{"objective": "flow_matching", "cond_dim": 192, "norm": "rmsnorm", "activation": "gelu", "head_dim": 64, "fused_qkv": false, "layers": 8, "optimizer": "soap", "beta2": 0.999, "lr": 0.0038, "beta1": 0.95, "one_sided": false, "adamw_lr_other_params": 0.001, "epochs": 51.9, "weight_decay": 0.05}
Rows from block 3 of a small image flow-matching model, named by matrix and row number. Rows with one number belong to one neuron. Each number is 200 + 30 x the weight over its row's rms, rounded and kept within 0 to 999. All counts start at 0.
After each neuron's rows are labels from the 100 images, of 14976 (inputs lightly noised), where the neuron reaches its highest value: "peak on" is the class under the peak. Only what is clearly more common there than usual is listed. The data: rendered landscapes of hills, water and sky.
# fc1: MLP up (model.blocks.3.mlp.fc1.weight, 768x128), inputs 64-127
# fc2: MLP down (model.blocks.3.mlp.fc2.weight, 128x768, transposed), outputs 64-127

fc1.232,200,147,200,189,200,198,200,161,175,200,257,200,200,233,200,200,134,200,200,186,200,240,200,200,200,166,224,200,176,225,200,182,200,216,251,212,200,200,200,202,200,200,200,270,169,200,200,204,115,139,229,200,200,200,200,200,200,200,200,200,200,287,200,200
fc2.232,148,187,200,283,200,218,200,200,196,200,272,234,200,200,200,200,216,234,200,239,200,200,200,200,264,200,210,251,228,200,200,200,200,200,157,200,214,200,200,273,200,245,239,200,200,193,200,200,200,200,200,173,200,175,200,190,200,164,200,156,200,204,200,200
peak on: water

fc1.575,232,232,231,240,200,200,155,171,200,184,200,173,200,200,183,200,269,200,200,222,233,145,233,207,223,263,174,200,187,200,200,200,200,250,232,196,221,152,200,200,165,262,200,167,119,200,200,157,218,200,213,214,200,263,169,237,174,200,225,217,173,182,64,200
fc2.575,200,200,155,254,200,200,200,200,200,191,178,200,200,200,200,173,200,200,258,200,200,230,200,216,200,388,211,200,200,200,200,200,228,200,200,200,200,201,200,200,200,282,200,200,196,200,159,200,200,200,200,200,200,101,200,150,218,200,174,200,200,198,260,200
peak on: water

fc1.607,188,226,249,200,200,266,155,200,200,200,200,171,200,200,200,123,200,200,200,200,200,200,200,200,239,200,261,240,200,200,200,152,200,200,200,194,200,218,178,133,214,178,139,200,200,200,235,200,266,200,277,252,200,200,188,200,200,200,200,200,200,200,200,200
fc2.607,218,217,167,200,200,225,200,200,200,200,165,200,200,182,126,200,200,200,200,160,222,250,188,200,200,200,171,200,200,194,200,241,222,191,218,200,200,259,208,200,200,200,197,200,302,206,257,202,147,200,138,186,162,200,252,200,323,200,200,200,287,221,200,200
peak on: snow

fc1.360,200,200,258,200,200,200,142,79,200,200,200,168,200,200,180,200,252,220,200,200,200,200,227,203,200,200,173,200,200,200,200,200,196,200,267,200,233,200,206,200,200,200,200,200,155,190,194,137,160,200,200,166,200,200,200,253,200,151,200,200,200,200,200,208
fc2.360,119,200,200,154,183,275,200,200,200,225,200,200,200,200,200,200,200,200,291,200,200,200,200,200,205,203,252,200,172,200,224,200,202,229,200,200,231,200,252,200,200,183,200,175,214,200,224,200,200,200,200,249,200,200,150,188,200,200,159,249,190,200,200,200
peak on: snow

fc1.648,200,198,200,200,174,149,102,200,219,279,200,200,200,229,200,200,200,222,219,200,200,200,200,169,200,200,200,206,239,200,200,200,147,200,200,229,200,217,253,238,238,131,160,223,255,200,200,200,200,200,200,170,200,259,200,200,241,200,200,200,200,200,263,139
fc2.648,218,200,200,200,205,200,74,200,200,265,200,200,178,224,200,241,149,200,200,176,200,235,192,194,235,200,216,170,226,200,200,200,200,200,222,200,200,189,125,167,200,200,122,251,293,200,200,200,200,200,154,224,170,126,200,179,200,200,196,161,200,200,200,157
peak on: water

fc1.700,206,200,199,283,200,200,200,157,199,200,200,178,213,200,200,277,200,62,200,200,149,179,200,205,244,175,155,211,170,200,183,167,200,285,200,200,220,131,175,195,176,200,200,200,144,200,161,199,200,200,200,224,200,80,189,200,200,188,200,200,200,200,200,200
fc2.700,208,200,124,267,196,218,200,134,194,124,200,210,200,180,161,182,200,142,200,195,200,246,229,200,181,200,250,200,170,200,190,200,200,200,221,200,256,200,200,75,219,200,200,222,137,200,200,188,200,200,200,200,200,200,206,164,237,200,200,200,200,176,268,200
peak on: sky

fc1.89,200,200,245,185,243,260,200,200,200,148,200,200,229,240,200,240,141,200,200,170,200,200,200,200,157,200,200,235,180,232,158,200,200,200,216,200,232,200,232,180,200,200,162,200,122,187,200,156,200,200,200,180,178,263,156,239,143,200,200,157,200,256,163,200
fc2.89,200,179,163,288,257,182,200,272,200,145,200,200,254,180,202,200,227,200,200,268,194,200,193,200,175,252,200,215,200,200,193,200,145,200,200,169,200,167,200,236,190,220,207,200,180,236,229,181,200,179,250,200,200,235,200,200,274,200,265,200,222,171,216,200
peak on: water

fc1.420,200,228,200,163,200,200,142,159,200,223,153,200,138,221,200,200,272,268,216,200,200,159,200,200,218,200,246,200,200,200,200,168,200,200,200,230,140,200,200,200,200,200,200,200,233,188,245,127,150,200,200,232,200,134,126,181,227,145,200,200,135,135,200,200
fc2.420,130,155,200,133,200,240,174,200,200,160,200,200,234,242,197,200,239,105,247,200,200,200,200,224,200,232,200,152,154,232,200,217,241,159,200,261,200,200,200,236,186,133,200,200,200,198,200,200,200,238,266,200,200,200,235,200,294,285,221,193,246,156,200,200
peak on: snow

fc1.760,200,200,109,259,261,200,153,200,200,200,243,200,222,200,200,188,200,200,176,208,200,200,200,200,230,168,200,234,157,200,221,200,154,200,200,200,200,162,217,120,214,200,202,200,254,248,200,192,200,200,200,200,167,200,202,200,200,200,187,230,200,236,267,200
fc2.760,216,199,200,200,248,200,159,114,200,200,152,200,274,174,200,200,178,200,200,200,246,185,245,200,184,200,127,200,154,200,200,145,200,200,200,216,239,274,200,200,200,200,157,200,200,254,200,173,233,128,200,212,200,200,200,200,200,200,200,200,186,166,200,200
peak on: gentle ground

fc1.8,200,162,247,222,200,200,226,200,176,200,200,200,200,200,200,285,200,200,200,237,200,266,176,200,167,249,224,130,210,165,156,200,200,200,200,200,200,151,158,272,200,200,200,204,200,200,200,200,200,200,157,200,165,101,257,200,200,221,169,155,200,200,243,200
fc2.8,172,189,180,200,216,182,250,161,200,200,261,200,270,200,200,200,200,139,262,200,195,203,200,195,200,227,248,200,252,232,200,262,200,187,200,200,200,200,252,131,200,200,298,161,231,216,173,203,200,241,207,185,200,143,200,200,200,236,200,200,269,200,176,200
peak on: sky

fc1.83,233,254,210,200,200,296,200,200,200,181,200,224,183,200,200,179,243,226,190,221,237,200,257,228,200,200,200,228,200,191,179,200,200,149,200,126,200,229,200,151,213,182,181,200,104,179,200,200,207,200,241,200,200,147,250,200,200,225,200,242,239,204,200,222
fc2.83,230,202,200,200,200,151,200,203,243,200,200,282,200,230,116,152,200,244,191,213,218,223,177,239,200,200,171,200,136,192,200,170,239,256,200,200,176,216,175,141,225,169,155,200,132,236,223,200,200,200,225,250,119,200,228,200,200,204,200,200,213,200,284,196
peak on: gentle ground; snow

fc1.686,200,221,252,232,215,242,170,200,200,210,217,223,220,200,200,174,164,162,200,200,220,200,223,200,169,138,224,200,200,172,153,215,200,180,200,144,200,224,200,200,200,180,185,200,200,176,275,162,200,221,200,174,200,261,243,200,200,214,200,233,209,200,151,200
fc2.686,200,215,200,200,200,179,200,200,268,200,225,200,200,185,192,210,200,200,152,200,224,200,160,222,150,157,169,200,200,231,217,200,213,230,176,200,148,217,239,200,224,227,226,224,146,200,200,243,225,200,248,223,200,200,132,200,200,200,200,200,200,220,320,170
peak on: gentle ground

fc1.321,200,257,200,200,200,200,189,205,200,188,152,156,203,200,185,200,200,200,175,211,200,200,235,193,200,200,260,200,200,168,163,154,73,216,240,200,200,172,233,181,200,200,200,200,162,266,200,242,200,204,179,222,200,200,228,200,200,233,200,183,253,200,200,158
fc2.321,156,233,200,266,200,260,157,189,200,162,200,197,200,200,200,224,200,200,221,202,200,200,230,170,200,200,200,200,200,305,200,200,220,166,200,181,199,200,200,200,200,200,200,200,200,241,172,236,200,200,225,191,200,147,107,200,116,148,200,200,200,200,200,102
peak on: steep ground

fc1.419,180,143,200,220,223,200,156,139,220,220,200,200,157,200,212,200,200,197,200,229,227,168,200,179,156,200,268,116,230,200,200,273,192,200,150,200,164,183,206,200,212,200,157,221,200,220,165,276,200,178,200,143,229,181,200,217,200,200,204,157,200,124,212,200
fc2.419,162,200,169,279,169,224,200,200,200,190,200,200,225,200,200,240,200,255,200,218,140,212,140,200,174,134,200,200,200,224,200,237,186,200,200,200,200,200,228,170,200,159,241,200,53,200,143,168,173,200,195,175,178,200,178,243,186,200,200,200,176,200,273,200
peak on: snow

fc1.430,200,200,264,200,200,200,200,256,218,200,200,200,200,163,200,189,162,242,192,137,142,200,208,200,184,179,212,200,200,200,178,200,202,200,200,257,231,200,219,200,268,133,273,200,240,144,200,256,168,128,172,234,200,266,243,147,200,231,200,200,267,200,200,200
fc2.430,164,200,144,172,200,232,200,200,200,209,141,200,200,143,229,178,200,200,239,219,193,200,156,164,200,200,200,200,198,200,200,200,174,163,200,200,200,227,200,218,200,200,200,196,295,200,213,230,278,200,170,202,273,200,200,200,272,158,281,167,175,200,200,234
peak on: water

fc1.596,200,200,248,185,126,200,213,200,271,200,188,200,200,153,244,200,200,182,229,200,176,219,200,200,200,220,263,256,246,200,200,148,273,200,200,200,200,250,169,156,200,186,200,200,200,142,200,200,159,200,155,200,157,260,232,200,232,200,200,200,241,213,200,143
fc2.596,138,200,200,282,170,200,200,200,200,200,126,200,200,200,200,200,200,207,179,200,149,186,171,191,200,186,285,218,234,200,184,200,158,180,200,200,200,200,253,200,200,258,200,228,200,139,165,200,233,200,200,174,200,209,157,200,295,200,200,200,200,200,177,155
peak on: sky

fc1.539,186,200,212,236,200,200,160,251,170,200,175,156,129,200,219,200,233,200,250,224,200,212,224,206,171,200,171,240,196,200,204,200,155,207,200,244,200,145,180,220,200,206,259,187,191,176,142,208,200,130,131,181,152,257,215,247,200,185,200,168,203,200,193,180
fc2.539,286,206,236,242,223,178,240,152,127,237,178,254,314,182,187,227,176,215,225,235,233,200,184,200,232,193,147,155,200,200,191,210,177,233,207,250,200,188,181,185,190,160,135,200,200,230,200,208,200,148,137,171,200,200,200,247,181,193,182,218,184,200,200,227
peak on: water

fc1.202,151,200,318,190,200,200,200,228,200,200,200,200,200,200,200,200,200,200,140,212,161,122,147,200,200,200,200,184,120,200,200,181,200,200,200,200,136,200,144,200,248,200,200,200,200,200,246,200,205,171,200,200,200,200,101,200,223,200,200,200,200,167,200,300
fc2.202,156,197,194,178,200,222,250,226,181,200,200,200,123,200,204,200,200,200,200,195,162,200,200,200,216,211,200,196,168,200,200,256,200,198,211,200,224,236,200,200,200,200,212,189,286,182,200,200,258,200,200,200,198,142,200,163,200,200,374,200,205,200,171,309
peak on: snow

fc1.128,200,200,185,200,200,200,215,284,150,200,220,233,200,200,245,166,200,299,200,214,200,206,156,200,190,195,200,235,221,181,200,232,200,147,185,224,129,246,211,146,237,200,156,200,200,184,173,253,200,200,200,167,222,244,200,210,200,218,200,211,200,200,200,200
fc2.128,200,207,269,21,200,200,200,190,205,223,200,200,228,200,255,238,200,200,180,186,200,162,200,180,216,200,124,243,237,185,200,200,190,175,184,200,186,200,200,200,217,221,200,200,249,187,176,214,200,200,183,176,200,178,158,200,183,199,200,200,200,209,200,200
peak on: gentle ground

fc1.656,154,200,200,200,158,176,200,200,258,223,136,177,247,200,255,248,200,200,185,191,219,181,200,171,138,200,200,289,181,200,200,200,200,200,200,200,261,200,259,200,191,200,199,113,200,200,241,200,159,208,200,151,200,240,200,200,247,119,208,200,167,200,200,200
fc2.656,201,200,278,200,200,183,200,200,200,200,200,200,205,200,200,200,200,200,200,200,200,200,235,200,221,200,107,200,200,191,155,220,200,157,200,200,200,200,200,82,166,71,200,200,150,200,200,175,200,200,200,162,200,200,181,200,145,245,200,200,200,204,280,200
peak on: snow; steep ground

fc1.473,227,150,200,200,274,302,200,200,177,246,200,280,223,165,213,200,189,169,200,200,200,235,200,200,200,200,200,200,200,200,200,202,200,200,200,200,200,200,200,127,240,171,269,248,200,200,179,246,184,200,200,200,200,200,231,200,218,166,200,200,256,231,200,200
fc2.473,200,200,129,200,200,252,222,200,243,200,241,264,200,200,200,200,200,200,200,221,243,207,200,224,241,200,252,176,200,166,231,149,182,317,200,200,200,169,176,200,220,208,200,200,200,200,242,227,258,200,161,272,166,148,200,179,200,243,200,246,207,200,200,200
peak on: steep ground

fc1.118,252,200,200,200,165,200,200,200,200,167,200,233,200,161,200,127,200,200,200,200,269,200,200,200,200,200,200,200,200,217,200,200,200,200,200,166,200,200,195,200,200,200,200,200,200,200,111,263,200,200,200,95,200,200,182,200,200,200,200,200,259,221,200,200
fc2.118,147,200,200,191,137,200,200,200,200,200,200,198,200,166,200,156,222,220,200,171,200,149,178,147,200,200,200,200,230,200,200,200,147,149,200,209,200,200,200,201,200,285,208,200,200,200,226,234,200,206,183,230,200,200,152,259,200,195,258,200,200,200,200,266
peak on: water

fc1.641,243,243,216,200,239,175,160,200,176,214,230,311,200,169,209,210,257,174,228,166,200,200,200,274,200,200,176,144,200,188,200,200,158,200,229,285,200,200,170,200,200,200,212,258,200,144,163,161,185,176,200,235,170,200,216,196,177,154,234,238,243,200,200,141
fc2.641,200,200,249,223,200,200,200,177,200,216,224,200,200,200,200,158,206,116,200,200,188,200,200,200,200,200,184,210,200,200,200,200,200,138,200,200,189,200,200,24,200,280,161,200,200,240,200,200,209,234,200,187,187,211,200,200,166,200,141,200,200,200,157,235
peak on: sky

fc1.644,200,187,240,200,164,200,233,200,200,200,200,148,153,187,217,200,278,246,200,234,200,158,228,213,231,253,200,200,200,236,200,200,244,218,226,234,200,167,200,234,200,200,200,200,158,169,168,178,182,200,178,217,200,139,170,188,200,200,200,188,200,175,200,200
fc2.644,143,200,200,310,118,200,200,178,221,200,157,239,229,200,215,196,185,167,167,200,178,243,162,200,183,200,200,146,200,250,200,210,200,163,197,187,200,200,237,165,224,255,218,206,187,238,175,202,181,198,216,200,200,264,200,206,224,198,203,230,201,200,200,210
peak on: water

fc1.224,177,186,260,180,166,235,218,151,259,161,219,200,185,200,185,219,251,254,239,200,174,213,242,197,153,214,261,165,241,220,148,200,224,206,215,210,253,184,220,239,200,148,200,200,172,176,200,164,207,200,181,234,179,200,256,200,174,200,195,200,200,200,171,181
fc2.224,200,215,200,150,200,200,200,241,223,200,200,153,170,187,216,154,200,200,200,200,200,200,200,200,200,272,248,211,200,200,200,200,200,200,200,200,164,217,200,289,192,240,200,200,244,132,214,225,200,171,166,200,234,161,147,204,210,186,200,200,200,233,172,200
peak on: snow

fc1.284,200,200,200,200,200,154,151,200,200,200,177,200,200,200,200,165,200,200,200,200,200,152,209,200,200,200,200,200,200,200,217,200,134,200,200,270,220,200,200,164,163,200,270,200,277,200,200,151,200,200,223,230,200,177,131,200,200,200,217,232,190,151,144,200
fc2.284,200,194,146,200,200,211,183,200,200,256,200,128,238,246,200,200,200,200,191,200,200,213,255,133,200,200,200,200,169,200,200,200,175,230,200,244,200,201,221,200,200,200,200,200,248,235,219,200,200,211,247,200,142,160,252,227,200,200,200,200,219,158,200,200
peak on: snow

fc1.742,171,200,91,200,200,253,137,200,164,221,246,270,200,200,200,234,200,273,187,200,200,200,162,200,200,200,161,205,200,200,284,200,200,138,200,201,200,161,200,238,200,200,195,228,187,236,200,200,200,139,200,168,200,224,200,178,178,231,177,200,200,214,200,255
fc2.742,239,200,279,200,200,207,136,191,165,200,255,219,171,209,200,200,139,289,250,187,268,200,238,200,233,154,200,205,200,200,190,205,219,226,224,227,206,200,193,132,200,259,197,200,199,219,254,200,181,206,200,200,144,200,230,178,284,200,200,186,226,185,172,200
peak on: steep ground

fc1.297,200,200,200,267,205,200,200,200,152,234,217,230,164,200,200,279,176,200,255,200,191,200,200,200,204,200,200,235,167,238,265,200,179,200,200,200,238,200,167,200,141,200,235,278,200,186,200,249,200,200,200,200,181,200,233,200,200,144,200,200,260,200,200,192
fc2.297,178,213,200,170,150,200,254,154,200,246,200,200,103,210,200,263,200,230,208,200,237,200,200,200,200,200,200,196,168,178,296,200,200,240,200,200,222,200,229,200,158,200,230,164,200,163,200,235,200,200,167,200,200,168,208,153,200,188,135,200,200,225,200,161
peak on: steep ground

fc1.665,220,200,231,200,186,200,173,158,163,200,200,200,200,200,200,178,260,215,200,223,232,144,249,205,200,213,237,200,200,200,157,160,200,200,200,147,236,214,200,163,200,200,176,200,200,200,200,200,144,200,251,200,157,160,200,188,200,241,183,229,127,195,164,200
fc2.665,200,197,256,60,200,171,200,250,239,163,200,246,200,200,195,200,214,176,200,177,200,200,190,258,200,200,200,200,200,200,200,255,256,244,200,200,155,200,227,213,190,193,200,229,122,200,200,200,244,261,224,217,211,155,208,243,200,200,213,200,200,203,226,200
peak on: snow

fc1.654,200,204,200,218,187,228,226,221,208,226,200,200,200,200,227,255,171,241,200,175,197,145,112,200,177,200,200,240,188,180,200,212,111,200,245,171,158,168,164,200,220,200,219,153,186,177,234,237,232,249,241,200,199,200,220,200,236,124,166,245,215,190,216,200
fc2.654,200,200,200,284,200,200,200,140,234,200,222,200,200,200,200,230,200,200,208,200,173,200,235,200,200,200,130,200,200,200,200,200,160,186,200,200,200,200,255,102,200,150,221,200,76,200,173,200,200,200,200,184,200,200,123,200,200,200,200,200,200,200,200,200
peak on: snow; steep ground

fc1.109,210,163,200,200,253,228,187,220,200,220,236,165,200,227,248,200,200,178,214,174,217,188,262,231,200,200,200,200,200,200,187,165,209,200,200,181,200,200,183,217,140,197,162,192,200,207,173,200,139,158,128,200,263,200,179,200,200,200,228,210,190,200,179,261
fc2.109,200,200,200,240,200,210,185,167,200,144,200,155,200,192,200,200,200,200,200,200,200,190,200,200,162,200,200,200,200,200,243,230,158,145,200,193,200,200,249,200,200,200,231,200,113,200,191,185,200,199,169,186,256,200,66,200,200,200,187,200,174,214,171,200
peak on: snow; steep ground

fc1.647,184,200,250,200,184,170,246,227,168,200,223,198,232,200,239,200,200,200,130,232,200,200,267,200,135,200,200,200,148,226,200,226,204,151,199,200,200,246,165,200,200,201,200,237,178,164,249,179,173,200,247,200,241,134,200,200,200,140,200,200,254,200,200,200
fc2.647,175,200,158,190,200,219,200,246,200,200,200,186,200,174,216,260,163,223,246,200,200,200,200,185,200,200,200,200,200,200,196,200,200,178,200,145,257,200,225,200,200,261,200,210,136,195,200,200,209,142,200,158,200,200,132,131,200,203,149,185,148,200,200,200
peak on: snow

fc1.658,200,200,244,161,200,232,200,200,231,200,200,200,200,200,200,310,200,232,200,207,200,200,238,200,165,200,200,234,237,200,200,226,169,200,200,225,278,200,243,242,163,200,200,200,200,165,200,200,200,258,200,200,200,60,178,223,162,186,200,200,200,200,200,148
fc2.658,200,140,120,200,146,200,200,250,200,200,200,207,200,189,200,200,200,269,186,212,153,200,206,173,268,200,258,200,202,266,200,200,228,200,190,200,200,187,216,200,200,119,200,200,121,126,200,223,159,200,200,209,278,200,209,200,200,200,284,143,200,200,200,130
peak on: snow

fc1.331,158,200,200,286,96,200,243,200,200,200,124,200,200,256,200,200,200,200,278,200,206,200,200,200,200,200,248,200,200,253,167,196,218,200,235,200,139,200,192,200,169,200,200,200,200,241,241,134,200,200,248,200,200,180,158,200,200,192,200,200,200,200,142,200
fc2.331,210,200,202,163,142,200,209,215,185,200,266,200,246,220,200,200,182,172,142,241,193,161,200,225,200,226,171,200,200,200,200,166,199,151,209,144,162,200,259,200,171,200,214,200,200,272,200,194,200,161,141,161,200,200,216,243,271,200,200,223,242,200,200,231
peak on: snow

fc1.314,200,220,200,200,230,258,223,196,231,200,200,200,200,161,200,200,200,166,200,200,183,259,200,174,145,200,144,200,200,149,155,200,224,200,152,200,263,200,219,200,238,200,200,235,156,200,200,272,200,264,200,175,200,200,331,200,200,257,200,200,200,231,256,200
fc2.314,133,200,142,246,200,135,200,226,200,200,171,200,200,168,200,200,200,139,200,200,142,200,156,200,153,200,242,200,200,182,208,216,200,200,172,162,200,200,200,239,200,65,174,217,105,200,200,197,200,200,249,249,225,200,166,200,200,200,229,167,200,200,209,125
peak on: sky

fc1.581,178,229,200,197,200,200,154,253,180,228,230,283,215,216,200,231,166,171,216,190,178,175,200,273,121,200,261,177,200,170,200,233,200,200,200,174,218,225,200,207,237,200,271,200,200,200,200,219,200,200,222,186,226,212,200,200,200,200,235,214,212,249,200,248
fc2.581,192,175,276,200,210,215,200,200,200,166,248,200,200,200,200,249,200,200,200,213,218,200,211,184,200,200,125,200,213,200,200,220,166,147,209,200,200,200,249,86,200,151,230,200,97,200,200,200,200,200,201,165,200,222,123,200,200,214,200,200,200,200,200,200
peak on: steep ground; snow

fc1.377,174,162,182,87,200,240,233,200,218,200,200,200,200,165,200,245,200,158,200,200,171,221,200,189,234,200,181,200,200,165,200,180,200,210,219,232,200,189,200,128,229,221,214,211,200,223,200,212,244,200,161,200,233,69,225,200,172,200,219,152,200,253,109,200
fc2.377,189,234,179,295,190,198,161,200,199,174,200,200,166,214,200,154,235,137,169,216,167,213,200,200,213,200,224,252,200,230,206,186,200,200,173,200,210,185,210,254,193,196,200,200,176,200,178,143,174,159,304,210,205,292,240,184,177,182,217,194,232,198,200,200
peak on: water

fc1.384,200,186,219,200,200,200,200,200,200,200,200,200,200,200,200,225,200,200,200,200,214,248,200,189,200,233,220,271,200,97,178,200,200,200,200,200,204,200,235,200,163,213,200,200,141,200,200,200,176,200,200,200,200,181,200,200,159,200,200,200,200,200,200,200
fc2.384,200,200,170,180,237,253,220,159,200,200,200,200,132,200,200,200,156,183,250,211,200,212,200,200,170,200,184,277,200,293,200,200,200,183,189,189,191,200,200,200,200,200,200,200,200,121,200,200,255,200,200,200,227,200,167,142,321,197,206,200,200,200,180,204
peak on: water

fc1.113,200,221,153,233,200,200,160,180,215,200,228,261,226,200,211,296,200,200,200,216,149,260,200,200,134,200,200,262,200,200,240,200,200,159,200,200,264,166,200,200,207,200,183,200,200,200,200,282,191,228,162,200,141,200,200,200,172,169,180,200,200,218,200,169
fc2.113,202,200,149,200,157,200,113,200,164,200,194,200,198,202,200,200,200,208,192,200,173,200,227,152,200,223,168,224,200,200,186,200,200,200,200,210,200,245,200,174,183,200,146,200,200,174,200,183,158,200,221,159,200,344,198,200,234,222,279,200,200,200,200,145
peak on: water

fc1.424,200,184,225,160,186,176,236,231,169,234,200,213,174,180,239,166,200,204,186,218,211,200,241,200,221,220,175,249,200,200,240,200,200,243,200,200,202,181,200,200,231,162,173,189,175,200,138,217,169,180,183,200,200,200,200,215,200,200,200,200,228,200,176,200
fc2.424,212,200,206,176,200,211,200,176,200,242,166,200,194,200,200,171,200,223,221,200,141,200,183,200,226,165,200,200,200,185,167,200,200,225,190,200,235,200,181,200,200,249,152,200,200,200,160,177,200,123,200,200,200,200,265,214,200,174,200,210,141,210,191,200
peak on: water

fc1.616,188,102,248,188,173,142,214,200,200,200,164,235,200,181,220,200,200,244,149,200,220,200,232,200,262,240,200,200,200,149,200,200,200,279,200,200,215,200,168,200,200,183,200,200,166,200,200,277,167,226,200,200,200,200,200,243,186,200,232,200,216,265,200,224
fc2.616,165,200,171,80,200,200,200,200,200,200,200,188,200,198,200,200,200,241,173,200,163,200,146,200,200,200,215,146,200,200,183,200,200,200,200,175,200,200,200,178,200,312,185,200,119,224,200,208,239,169,154,200,180,200,169,200,208,177,200,200,143,211,200,200
peak on: water

fc1.351,200,177,200,200,235,200,200,267,171,200,175,200,200,200,200,155,200,200,200,181,200,147,200,200,200,200,250,200,174,270,200,200,200,200,200,146,200,246,200,200,200,244,200,200,295,200,218,176,200,200,200,281,200,258,186,200,210,277,200,200,200,200,200,285
fc2.351,227,200,200,200,200,201,216,200,224,200,200,220,219,206,191,223,200,200,141,200,200,160,200,200,143,200,184,200,176,86,200,200,203,233,200,214,227,222,209,200,200,200,200,200,240,258,200,200,200,200,210,193,200,200,200,214,200,151,200,200,200,183,200,283
peak on: gentle ground

fc1.680,200,200,200,136,200,200,200,139,259,153,248,200,200,200,200,200,200,179,200,151,147,170,214,200,200,200,251,187,244,200,200,200,200,200,200,267,200,200,200,200,200,200,164,200,200,200,155,170,181,134,200,176,200,200,200,200,192,144,200,200,200,200,203,200
fc2.680,200,200,200,200,168,225,200,200,200,166,200,276,200,200,200,144,200,200,254,200,200,172,173,200,248,200,200,200,250,255,200,200,200,158,200,177,175,200,222,200,200,200,130,200,200,200,250,200,196,200,212,200,117,161,185,218,200,225,307,274,200,200,200,220
peak on: water

fc1.453,181,241,200,194,173,211,200,170,196,193,200,200,200,150,191,239,259,203,218,220,187,215,248,243,200,143,239,227,200,212,200,172,244,200,219,217,263,187,177,200,175,189,200,200,252,175,200,226,147,200,180,211,185,200,200,200,200,218,223,247,154,185,138,200
fc2.453,259,200,138,200,200,188,216,166,200,241,200,200,253,221,200,180,190,163,215,211,161,185,200,200,191,200,200,200,184,190,179,140,200,200,200,187,200,200,200,137,200,154,200,203,272,215,200,151,200,200,163,200,205,200,225,263,194,248,233,203,200,189,277,222
peak on: snow

fc1.91,161,175,200,200,212,242,148,209,154,200,241,200,232,170,229,224,200,184,200,262,200,231,197,200,180,200,251,225,157,161,200,223,200,200,146,200,200,230,251,200,170,200,178,77,200,255,234,271,117,282,200,200,232,200,192,233,200,200,200,200,225,232,177,204
fc2.91,200,200,200,339,200,200,200,162,200,200,200,200,200,200,192,229,200,229,200,200,165,200,200,200,200,98,136,200,215,205,200,200,159,200,204,184,217,211,200,200,200,50,245,200,121,200,178,172,200,200,200,200,200,200,166,200,126,232,183,200,174,209,297,194
peak on: snow

fc1.725,200,265,213,125,200,200,200,200,258,200,234,200,264,209,200,200,200,89,200,200,174,200,223,200,200,200,215,200,186,237,200,250,256,200,254,200,257,200,200,200,217,200,200,200,231,263,200,200,160,200,200,200,200,154,200,200,200,167,200,230,200,261,200,200
fc2.725,200,290,200,200,173,200,200,200,200,229,200,183,212,200,219,149,210,200,193,185,190,200,200,200,200,171,177,246,137,200,224,200,160,220,200,200,200,200,232,200,200,195,200,193,200,229,241,240,263,243,200,200,246,209,200,200,184,200,200,170,200,200,209,200
peak on: sky